config = dict(
    encoder_arch='pvt',
    horizontal_flip=False,
    bottleneck='denoising',
    encoder_mlp_ratio=4,
    encoder_fused_qkv=False,
    encoder_inner_norm=False,
    encoder_moe_every=2,
    encoder_patch_size=[4, 4],
    decoder_activation='silu',
    decoder_channel_attention='se',
    adamw_lr_other_params=0.00081,
    warmup_steps=1220,
)
Rows from block 6 of the encoder of a small image denoising autoencoder, named by matrix and row number. Rows with one number belong to one neuron. Each number is 128 + 24 x the weight over its row's rms, rounded and kept within 0 to 255. All counts start at 0. Numbers have three digits each.
After each neuron's rows are labels from the 100 images, of 14976, where the neuron reaches its highest value: "top examples" is what is common among them. Only what is clearly more common there than usual is listed. The data: renderings of 100 made-up gadgets, each built of a few solids, in any pose.
# fc1: MLP up (encoder.blocks.6.mlp.fc1.weight, 192x48), inputs 24-47
# fc2: MLP down (encoder.blocks.6.mlp.fc2.weight, 48x192, transposed), outputs 24-47

fc1.12:118124118130148136154117156116129120140133120127136183102149114075115059
fc2.12:133100146097133131124156081158058123150100138152133119131110101155157132
top examples: green

fc1.31:081097097132189122133168126088087145102149092104118126136175129160132135
fc2.31:115090133153148099137144113144115115141149113106161143111153102110156124
top examples: purple

fc1.92:154133122148132137127116202117168092124108122105120150163142158145146163
fc2.92:122147141139164097127144170142126087118146136117145149116108108135134180
top examples: metallic

fc1.50:150112119090132104086150140118111063129132167135136163196105169117142144
fc2.50:159069104106152106097140110123111073146132158140148149205108151113111117
top examples: red; orange

fc1.151:180137124131156148131144194135111141134103136149103105124112117119101115
fc2.151:151144132098131161147167144148111135146128103098147098108062120135124092
top examples: metallic

fc1.168:133097096136108080102119146125163126160100164102149147152166140138134167
fc2.168:068099110150085100099121125123168126133138157140150158123125151106094135
top examples: metallic; white

fc1.70:149115085114146182127114185133090120091125153149139149097136130119128161
fc2.70:153116105116128175059126122125106126134146158126125143092141121102123139
top examples: metallic

fc1.135:127137076136136109109130146140110124145111137175139109104100152119139133
fc2.135:139130160110123144078137152130149140137081142126118168098143132108117134
top examples: metallic; has a torus

fc1.43:135155140115114154139131135155143120139081164136147116112101116094134115
fc2.43:147132134169112130112112121157116117175117142123147144093133114084139119
top examples: purple

fc1.132:132128112120110102098109163137135093122097135096131123093155120142099152
fc2.132:120126132095130154113108166137103112095098157096073126152075143156154113
top examples: green

fc1.17:139148114104114114142138092136108113114156084116135125134126096121154091
fc2.17:128113167194156137158156151103127131105124147124116125125114136131110154
top examples: metallic

fc1.112:087115123167129149129091122145126180116160121150115132110130143161100112
fc2.112:126123109115148147131109125136141172148185140100115099100137142120127072
top examples: metallic

fc1.34:157143082153093113090103101129124176126165116157141113164140116171133105
fc2.34:144138129145073156111128085125109165152121101081124140153101134171140128
top examples: metallic

fc1.138:123116146156099130095126116131097154117123185132093095144150142171144168
fc2.138:116156126108197153070112129125094119137130106154131139151132120148148133
top examples: green

fc1.185:180177123120136137140166119149085103097114101109143105122101110130121162
fc2.185:154183150097149124151183136124116096144121101123150105126125108137087140
top examples: metallic

fc1.83:106102110170162098111111158083139141138130118098102128129138105138159119
fc2.83:156073169150134110127157131113158119136128107140194113095175121118095107
top examples: purple

fc1.127:144149075119106113120130116135120112167131106140148134144125116144130107
fc2.127:132119108098138166118107149128115086116154139139122113117132083143154115
top examples: metallic

fc1.74:079117152081120137162171131144124122147077182098128150102152132119138147
fc2.74:100130156127146109132124156119095137127139138136185128140103097095118173
top examples: metallic

fc1.47:165122134168124151130138167089135114132165130097135132151120106163113202
fc2.47:131095108098087135173158111163171106119075146124144144125154127122138138
top examples: metallic